A small class-conditioned image diffusion model, trained from scratch.
Model: 6.73M parameters, 32-pixel images, arch unet, norm groupnorm, activation gelu, widths [96, 192, 192].
Training: soap at rate 0.0033, batches of 128.
Data: trained on seven-segment displays showing three digits, 195000 training examples, 6.7 epochs.
Rows from block 5 of a small class-conditioned image diffusion model, named by matrix and row number. Rows with one number belong to one channel. Each number is 50 + 12 x the weight over its row's rms, rounded and kept within 0 to 99. All counts start at 0.
Before each channel's rows are labels from the 100 images, of 14976 (inputs lightly noised), where the channel reaches its highest value: "responds to" is what is common among them. Only what is clearly more common there than usual is listed. The data: seven-segment displays showing three digits. In brackets: how many of the 100.
# convs0: first 3x3 conv (model.mid.2.convs.0.weight, 192x192x3x3, standardized in use, each kernel summed), inputs 64-127
# convs1: second 3x3 conv (model.mid.2.convs.1.weight, 192x192x3x3, standardized in use, transposed, each kernel summed), outputs 64-127

responds to: first digit: 1 (33)
convs0.142:42 59 58 53 61 53 54 49 44 49 53 47 43 42 39 66 61 37 52 25 41 51 52 48 04 59 43 51 55 30 44 21 45 59 55 49 70 51 38 43 50 57 55 42 40 76 43 41 63 30 53 41 51 47 34 30 54 86 56 62 66 25 41 54
convs1.142:58 64 27 45 54 41 38 40 35 73 67 38 43 75 48 38 35 66 45 41 54 49 56 35 62 56 78 72 47 45 49 55 38 43 43 52 48 77 42 42 57 50 63 21 42 37 37 53 59 38 77 44 57 38 48 61 47 35 37 65 43 58 50 33

responds to: glare (100)
convs0.107:82 57 38 38 40 57 61 44 75 36 36 54 35 59 39 59 42 65 30 51 50 52 31 42 37 72 21 59 48 43 32 43 63 67 35 72 45 66 40 35 53 45 64 52 47 44 56 56 44 32 50 71 40 59 47 35 50 60 40 56 43 46 50 51
convs1.107:42 51 43 60 56 65 56 74 41 43 52 42 65 43 30 57 56 60 31 48 56 37 53 78 37 51 46 42 28 49 45 47 47 48 77 62 56 53 49 46 59 72 64 62 67 27 40 44 70 47 59 48 76 52 43 73 58 43 43 41 64 46 39 53

responds to: the digit 1 (62); first digit: 1 (58); first digit: 3 (33)
convs0.0:50 25 57 37 63 52 47 42 70 30 39 70 40 55 35 64 61 40 56 63 55 54 70 34 38 43 35 43 53 64 48 50 49 42 34 35 43 39 63 39 57 62 57 66 61 36 44 55 46 42 68 48 51 60 55 53 65 23 58 46 49 49 47 29
convs1.0:51 60 42 44 45 38 65 47 47 58 71 54 51 66 57 86 33 60 42 42 81 42 68 44 36 50 55 57 62 43 50 53 28 54 52 50 60 64 43 39 75 57 63 38 38 65 50 54 54 55 41 65 46 34 38 51 56 38 57 46 58 75 44 53

responds to: first digit: 1 (26)
convs0.114:42 38 54 49 54 67 50 37 53 51 42 73 50 62 43 62 67 37 53 56 68 40 63 33 32 46 23 40 49 46 43 52 42 46 47 40 32 22 60 40 45 69 59 64 31 26 70 42 40 56 66 34 60 56 45 46 57 62 67 33 72 35 60 42
convs1.114:48 59 32 32 48 29 47 51 42 56 66 21 51 45 49 56 19 84 52 33 60 42 57 44 61 39 67 60 50 58 73 42 28 52 46 54 56 70 20 48 57 44 46 32 32 55 39 60 57 45 51 65 53 57 50 39 29 35 32 51 58 75 51 43

responds to: first digit: 5 (26)
convs0.96:44 62 70 46 54 51 57 51 62 49 40 55 60 48 37 76 59 71 56 50 37 33 68 43 58 53 26 41 67 65 37 52 22 50 35 43 49 56 51 49 46 78 45 55 33 53 54 35 50 37 63 49 50 20 70 55 55 49 66 43 44 54 59 65
convs1.96:52 33 49 45 36 34 51 49 34 74 59 36 37 42 52 51 24 61 51 47 65 46 60 45 52 52 56 52 51 32 54 46 20 45 37 48 71 69 32 46 53 50 43 46 56 47 58 33 66 55 45 45 70 56 56 53 17 29 34 50 49 65 43 57

responds to: the digit 4 (67); second digit: 4 (38); third digit: 4 (26)
convs0.11:54 56 60 41 35 34 35 65 62 52 54 48 50 60 65 54 42 52 41 37 66 94 64 47 29 62 58 52 34 23 74 39 56 50 63 45 65 54 48 42 49 57 49 30 41 57 50 44 68 40 76 49 36 51 32 65 59 13 52 61 54 53 56 53
convs1.11:45 59 39 36 57 32 63 27 55 58 64 38 46 55 54 29 40 49 53 55 50 30 59 49 51 38 45 65 55 54 68 28 45 71 61 49 41 43 61 40 50 50 37 68 52 73 55 52 40 51 76 46 20 65 60 56 53 45 36 45 64 40 35 48

responds to: glare (99)
convs0.88:51 56 34 50 41 55 58 69 66 52 40 45 17 70 46 53 56 64 17 51 70 40 29 55 52 51 52 57 54 52 34 47 48 52 35 61 55 67 34 52 48 45 58 56 43 52 37 73 46 42 47 58 55 47 36 45 69 44 39 59 31 52 23 56
convs1.88:55 63 54 36 54 52 58 69 38 34 64 32 62 41 66 58 57 53 56 53 40 39 69 73 37 43 58 27 46 39 41 49 27 52 81 57 55 46 57 58 47 66 62 34 52 64 55 42 59 46 48 56 63 51 46 55 49 33 45 45 70 44 41 58

responds to: the digit 3 (58); dark on pale (56); first digit: 3 (54); first digit: 7 (43)
convs0.25:49 71 46 62 51 54 40 32 49 54 45 40 41 53 45 31 57 46 47 46 47 47 53 49 25 51 50 47 39 48 59 57 39 66 56 53 41 34 56 42 83 63 59 72 43 43 54 43 57 29 53 42 63 32 62 50 59 74 46 60 89 32 36 76
convs1.25:45 67 43 41 48 46 42 42 60 53 51 41 56 49 57 38 45 38 45 44 54 75 43 52 41 57 41 31 44 43 46 45 50 50 56 62 67 42 46 32 44 63 65 38 41 40 41 35 81 49 30 46 39 73 58 64 41 48 39 51 57 45 50 62

responds to: third digit: 1 (27)
convs0.187:57 46 70 43 52 40 48 57 40 55 39 56 59 52 57 61 46 50 60 44 02 67 51 54 41 45 52 53 69 53 39 48 46 50 42 55 45 59 59 46 79 33 45 44 67 46 45 55 52 37 34 47 28 48 37 47 38 53 49 54 41 46 60 20
convs1.187:48 44 44 70 59 40 55 58 50 38 44 59 45 52 57 44 61 73 38 65 49 47 34 55 41 49 48 61 26 64 50 40 43 47 61 31 35 40 31 62 18 43 72 69 48 71 70 52 62 42 50 77 29 39 60 38 62 37 46 47 62 33 49 64

responds to: first digit: 5 (26); first digit: 6 (26)
convs0.97:35 54 46 52 45 70 48 65 46 54 44 52 47 49 62 53 55 32 55 47 62 50 38 54 50 48 51 56 72 57 44 49 48 51 40 60 47 75 69 49 55 52 30 50 66 44 39 64 48 37 43 37 62 60 53 26 51 66 67 48 50 51 51 45
convs1.97:40 44 75 56 53 22 41 61 36 59 43 32 51 40 48 51 24 56 62 54 49 42 54 57 65 62 54 46 55 38 49 64 50 55 46 69 48 56 39 37 41 60 76 50 50 46 47 39 64 53 75 45 54 43 46 55 35 59 49 52 41 30 45 38

responds to: white glow (70); glare (64); first digit: 8 (33)
convs0.35:48 52 42 58 64 45 73 50 64 39 47 44 40 44 54 51 58 70 47 63 53 38 34 63 55 51 51 58 87 70 40 52 46 54 49 46 58 53 57 48 32 30 55 51 30 41 36 56 47 75 53 43 30 30 47 42 52 48 50 45 54 72 52 30
convs1.35:46 44 57 28 39 40 31 40 49 76 57 55 42 30 70 72 52 57 73 51 42 22 60 52 31 54 59 66 60 39 61 67 52 63 53 49 54 77 53 58 61 58 45 53 60 44 28 47 36 47 60 52 48 56 62 50 44 59 35 52 53 48 39 30

responds to: glare (72)
convs0.1:59 50 53 47 36 53 44 39 43 53 68 55 54 58 34 66 36 77 52 29 61 58 58 48 08 57 50 64 70 44 50 60 53 60 51 51 65 51 48 33 47 44 56 65 37 38 48 38 50 47 58 40 53 67 51 47 39 81 51 41 71 23 56 47
convs1.1:45 54 62 35 52 50 55 54 46 56 72 61 28 52 45 22 33 36 55 37 71 50 44 25 40 42 66 60 41 49 65 39 64 26 45 23 43 51 34 73 54 29 63 58 60 44 50 43 51 56 55 66 45 31 47 38 53 39 51 67 29 63 62 38

responds to: dark on pale (44); second digit: 4 (27)
convs0.47:62 61 39 54 64 41 47 58 54 58 36 41 56 50 46 59 57 74 51 43 52 43 50 60 35 82 44 45 63 47 66 30 50 54 70 46 52 62 54 60 45 44 66 37 31 72 60 45 62 27 49 51 53 51 47 45 53 37 53 68 52 42 66 49
convs1.47:43 53 57 40 25 35 48 59 69 34 47 57 47 34 59 41 61 39 16 68 61 50 62 44 45 39 42 54 46 60 43 48 51 40 29 41 50 49 64 39 59 62 44 56 58 44 43 44 53 66 50 44 50 46 36 53 49 68 40 36 45 39 28 53

responds to: third digit: 7 (31)
convs0.152:44 59 45 51 38 50 62 59 42 52 61 36 49 51 46 54 39 49 40 33 55 50 17 52 52 41 65 57 48 31 56 46 58 73 61 65 53 58 45 48 47 27 58 49 60 56 30 68 63 68 49 62 46 54 56 29 29 59 48 41 45 54 54 62
convs1.152:46 58 70 71 67 36 48 42 64 56 79 60 69 48 37 55 38 65 50 53 47 48 66 61 73 33 55 54 46 60 51 51 39 60 52 36 40 64 42 56 64 45 39 72 44 51 45 32 36 37 72 58 60 50 66 69 73 58 40 69 60 49 50 48

responds to: the digit 0 (93); third digit: 0 (47); second digit: 0 (43); first digit: 5 (39)
convs0.102:64 52 55 74 59 49 46 49 57 62 54 66 61 43 60 74 50 72 57 53 39 16 50 53 29 57 55 51 59 61 30 59 37 48 46 43 55 56 62 60 47 55 33 44 57 52 56 40 46 53 57 59 54 33 56 50 63 86 67 31 43 41 59 31
convs1.102:52 55 41 45 40 52 52 43 41 54 54 58 60 40 62 42 66 49 59 48 69 48 51 57 44 53 49 55 49 25 54 51 65 49 78 48 79 55 44 28 48 55 43 46 49 44 36 31 52 46 52 39 36 47 46 43 37 59 36 67 55 47 62 34

responds to: the digit 1 (60); second digit: 1 (30); first digit: 1 (30)
convs0.153:42 35 21 52 55 67 46 53 33 51 52 51 53 57 49 29 65 50 51 50 61 88 46 21 48 54 44 54 41 54 54 40 26 46 58 48 40 32 45 40 34 42 56 51 54 44 26 67 45 58 38 51 74 57 54 27 61 37 48 36 51 59 30 46
convs1.153:41 50 47 59 45 50 90 46 64 45 66 61 47 52 50 40 45 48 41 57 51 39 43 33 47 56 40 36 54 39 48 43 67 53 42 30 71 34 51 52 71 69 41 59 53 63 50 58 53 61 58 54 47 35 53 69 58 50 54 46 40 45 68 53

responds to: the digit 4 (64); third digit: 4 (41); second digit: 4 (27)
convs0.162:62 54 57 53 53 40 41 62 62 66 58 28 48 70 44 42 44 52 44 33 60 75 43 45 29 55 51 63 49 00 53 36 60 59 48 55 64 49 53 57 43 40 59 32 53 64 46 47 66 25 63 49 46 53 47 42 51 18 44 63 48 46 52 54
convs1.162:28 54 45 54 56 35 58 34 53 49 55 41 45 59 38 44 58 30 45 61 57 32 53 54 48 45 47 59 48 66 69 38 60 50 44 47 42 29 62 53 50 50 36 62 52 76 55 48 45 50 78 32 19 56 52 47 61 57 36 44 60 45 27 60

responds to: first digit: 2 (25)
convs0.111:36 42 59 60 57 55 52 53 72 52 50 61 47 61 65 60 57 52 51 60 62 56 62 00 58 52 59 43 55 68 54 43 12 50 27 51 44 22 55 47 50 62 61 56 48 38 48 44 42 65 54 60 62 60 51 37 59 36 74 37 55 46 59 47
convs1.111:47 46 59 58 55 70 60 43 53 47 68 65 35 30 52 63 61 42 62 55 34 45 47 60 51 68 45 42 62 32 45 42 46 42 48 43 56 28 52 68 48 54 26 65 51 43 51 38 30 39 56 55 49 34 70 53 35 52 46 16 47 47 70 57

responds to: the digit 2 (68); first digit: 2 (39)
convs0.78:42 42 45 43 35 66 69 47 55 64 44 45 37 59 44 61 68 39 42 53 54 64 43 27 55 34 56 47 58 55 53 56 41 71 30 79 49 29 37 52 49 55 61 66 41 58 55 49 49 51 65 47 46 41 51 59 30 43 45 57 24 68 39 50
convs1.78:58 42 39 41 48 54 57 59 52 42 58 45 38 56 64 36 47 59 63 34 71 47 59 66 57 59 38 41 45 31 61 53 40 87 46 46 53 60 25 31 58 52 55 35 62 30 49 66 40 67 62 37 60 42 64 65 55 54 38 51 64 58 47 48

responds to: third digit: 1 (27); first digit: 2 (26)
convs0.108:51 35 38 53 65 44 15 48 25 55 55 52 67 39 60 51 64 54 45 51 35 66 34 40 48 57 39 50 60 45 42 57 49 64 59 53 39 63 74 67 55 50 61 59 42 59 63 61 49 47 44 46 42 74 44 49 50 60 61 33 64 61 67 24
convs1.108:52 53 52 46 58 44 54 41 69 52 47 53 61 50 51 58 54 51 36 54 67 45 55 53 41 65 57 61 45 51 76 43 36 72 66 34 58 43 40 58 62 63 66 36 63 45 42 47 42 56 51 61 47 55 56 30 73 55 52 42 60 48 50 75

responds to: the digit 4 (61); second digit: 4 (29)
convs0.56:62 34 45 30 51 48 44 57 58 49 46 35 40 48 33 73 47 58 57 40 67 55 47 60 27 62 37 60 68 32 60 55 63 59 43 49 54 50 50 71 47 44 33 42 45 70 49 48 54 29 60 66 51 49 22 52 62 63 61 49 50 43 50 55
convs1.56:56 42 54 49 28 44 49 58 49 46 42 40 42 30 56 34 53 45 30 70 65 49 54 48 40 43 36 38 39 48 47 61 53 72 58 71 53 56 40 24 55 66 25 40 57 53 45 29 56 56 44 45 40 46 55 44 50 59 42 55 39 52 33 48

responds to: dark on pale (37)
convs0.95:54 59 46 47 21 51 65 42 57 64 47 60 44 60 46 76 68 19 29 41 43 71 53 54 37 50 40 49 49 35 66 42 54 68 41 58 58 51 28 49 50 47 42 40 43 61 55 37 55 30 64 49 61 61 38 55 51 52 41 73 40 54 49 52
convs1.95:62 33 41 49 51 84 65 47 47 41 33 48 54 42 37 50 52 29 48 52 68 52 60 52 49 67 65 63 28 56 57 29 64 67 29 52 44 41 30 39 44 58 33 65 52 44 39 48 55 57 33 34 58 43 48 50 73 49 59 39 67 65 46 51

responds to: third digit: 6 (28)
convs0.59:33 57 49 68 44 54 65 63 34 52 67 42 50 51 66 47 49 45 45 43 33 48 35 54 35 31 48 45 56 37 27 24 46 29 57 55 66 38 50 55 34 41 34 43 35 60 50 50 54 48 50 45 40 37 62 38 32 75 66 29 68 39 46 56
convs1.59:60 51 54 45 56 32 15 55 62 28 44 57 49 53 32 34 46 82 68 53 46 54 69 30 50 51 46 62 60 62 65 57 53 71 45 45 37 67 46 40 62 32 65 47 58 35 26 48 66 63 49 53 66 47 39 53 67 31 27 50 29 75 34 35

responds to: the digit 2 (73); dark on pale (63); second digit: 2 (34); first digit: 1 (27)
convs0.49:63 36 51 34 43 39 51 50 52 63 46 54 41 60 30 59 51 42 52 49 54 79 50 62 48 71 54 38 39 23 40 50 47 61 56 62 61 42 46 55 47 47 89 55 29 67 46 36 66 54 60 61 60 61 55 57 49 43 52 81 52 58 51 65
convs1.49:44 56 31 57 27 34 46 52 45 34 51 32 41 53 56 34 42 64 53 37 61 45 45 37 59 51 39 57 34 20 21 40 49 58 61 83 61 53 28 45 33 43 43 41 63 44 33 49 67 44 29 46 35 39 35 47 30 71 52 27 45 59 54 43

responds to: dark on pale (54); second digit: 2 (32)
convs0.179:42 47 49 53 59 49 40 68 51 68 44 57 55 67 43 57 59 42 24 61 58 33 51 59 60 74 49 40 61 72 71 52 45 46 43 24 49 66 71 52 56 59 46 37 51 52 62 55 57 51 55 13 53 53 39 56 60 42 33 54 53 70 49 59
convs1.179:68 54 59 34 41 58 61 49 43 35 46 69 69 43 46 53 53 55 64 54 40 41 41 54 42 40 48 61 44 51 38 38 62 65 54 43 56 39 52 47 40 36 63 85 48 33 59 41 38 65 31 59 38 72 64 48 47 68 74 36 47 46 59 49

responds to: the digit 9 (69); first digit: 9 (63); dark on pale (42); first digit: 8 (37)
convs0.26:42 68 42 59 44 49 30 47 49 68 43 41 54 38 47 40 58 52 49 46 52 49 50 46 46 45 55 53 35 52 64 51 47 71 63 63 48 45 54 65 78 71 62 64 37 45 46 48 56 35 45 44 62 54 65 49 58 57 43 64 75 25 43 96
convs1.26:55 49 68 69 52 54 53 65 40 40 52 61 47 51 44 57 57 43 44 40 54 56 52 57 61 58 39 49 74 46 49 56 43 26 42 34 61 55 59 45 30 34 40 35 35 32 50 63 46 48 27 56 51 42 16 40 40 56 44 46 35 47 43 22

responds to: the digit 1 (82); first digit: 1 (76)
convs0.8:44 39 59 35 40 63 28 59 63 49 50 63 45 63 33 48 67 31 38 49 67 55 56 41 31 36 54 45 54 49 44 42 31 27 47 43 32 43 64 41 61 76 29 57 67 47 47 46 58 62 56 41 79 59 53 42 80 33 59 37 40 37 52 45
convs1.8:46 43 37 57 46 48 57 43 44 64 57 43 43 46 48 79 40 62 53 51 67 38 75 27 46 66 53 57 41 50 66 56 29 55 58 34 54 61 38 51 32 47 77 31 39 41 56 34 51 43 45 60 43 28 37 36 38 47 40 57 65 76 62 37

responds to: first digit: 2 (27)
convs0.125:74 59 60 42 50 45 53 46 37 52 53 50 42 51 51 51 41 61 64 43 52 37 43 55 55 55 46 81 24 43 48 52 61 58 52 54 42 44 52 51 43 62 62 68 48 45 48 57 53 56 29 95 39 42 23 67 49 36 23 71 35 61 64 65
convs1.125:43 42 68 41 55 38 50 60 50 53 63 58 66 64 46 72 27 81 36 51 31 47 62 40 57 38 59 39 59 47 29 53 37 56 38 48 40 50 43 47 54 39 36 74 40 58 60 47 62 25 51 40 54 52 62 22 59 45 75 64 74 46 45 47

responds to: dark on pale (43)
convs0.124:65 43 51 54 52 53 47 44 36 47 60 51 42 54 28 51 42 47 44 60 51 50 60 53 40 40 37 47 68 00 55 49 48 51 63 61 59 37 41 23 48 53 56 53 26 38 53 37 57 40 58 50 67 61 48 50 47 72 61 62 62 39 43 60
convs1.124:47 54 40 52 59 64 56 21 51 44 48 69 36 36 49 37 71 26 49 45 53 52 39 47 38 55 46 62 26 41 46 38 61 28 32 51 60 47 66 64 57 55 56 55 50 33 43 49 34 62 59 38 32 47 54 74 66 77 54 52 59 58 51 48

responds to: the digit 1 (63); first digit: 1 (32)
convs0.188:62 72 60 49 44 58 35 39 36 55 63 50 55 41 38 53 48 43 41 27 60 53 50 57 38 50 53 61 59 23 56 46 50 63 60 74 57 43 53 46 43 53 40 49 45 24 66 32 48 34 52 47 55 67 56 77 45 50 45 45 61 57 59 68
convs1.188:69 24 43 62 59 49 54 38 57 59 53 53 53 66 45 49 61 59 35 45 56 62 41 59 66 57 39 37 38 63 44 54 64 64 47 48 33 72 55 32 39 80 66 27 42 59 49 46 56 43 88 46 38 57 32 49 60 53 36 49 62 60 54 52

responds to: first digit: 8 (26)
convs0.22:30 49 56 33 45 58 67 55 51 45 47 40 46 36 37 43 53 50 44 47 62 31 51 55 52 21 51 61 52 43 58 68 42 36 51 57 50 36 50 44 53 57 22 52 51 35 49 35 53 63 47 45 67 42 53 46 64 36 80 41 46 27 65 50
convs1.22:44 62 49 51 73 28 33 38 49 40 52 43 55 52 48 66 38 68 48 41 50 53 42 44 55 51 50 58 62 55 54 49 42 59 49 60 43 67 40 47 59 35 34 55 37 49 45 54 65 49 59 35 47 50 51 44 34 27 42 46 44 68 48 47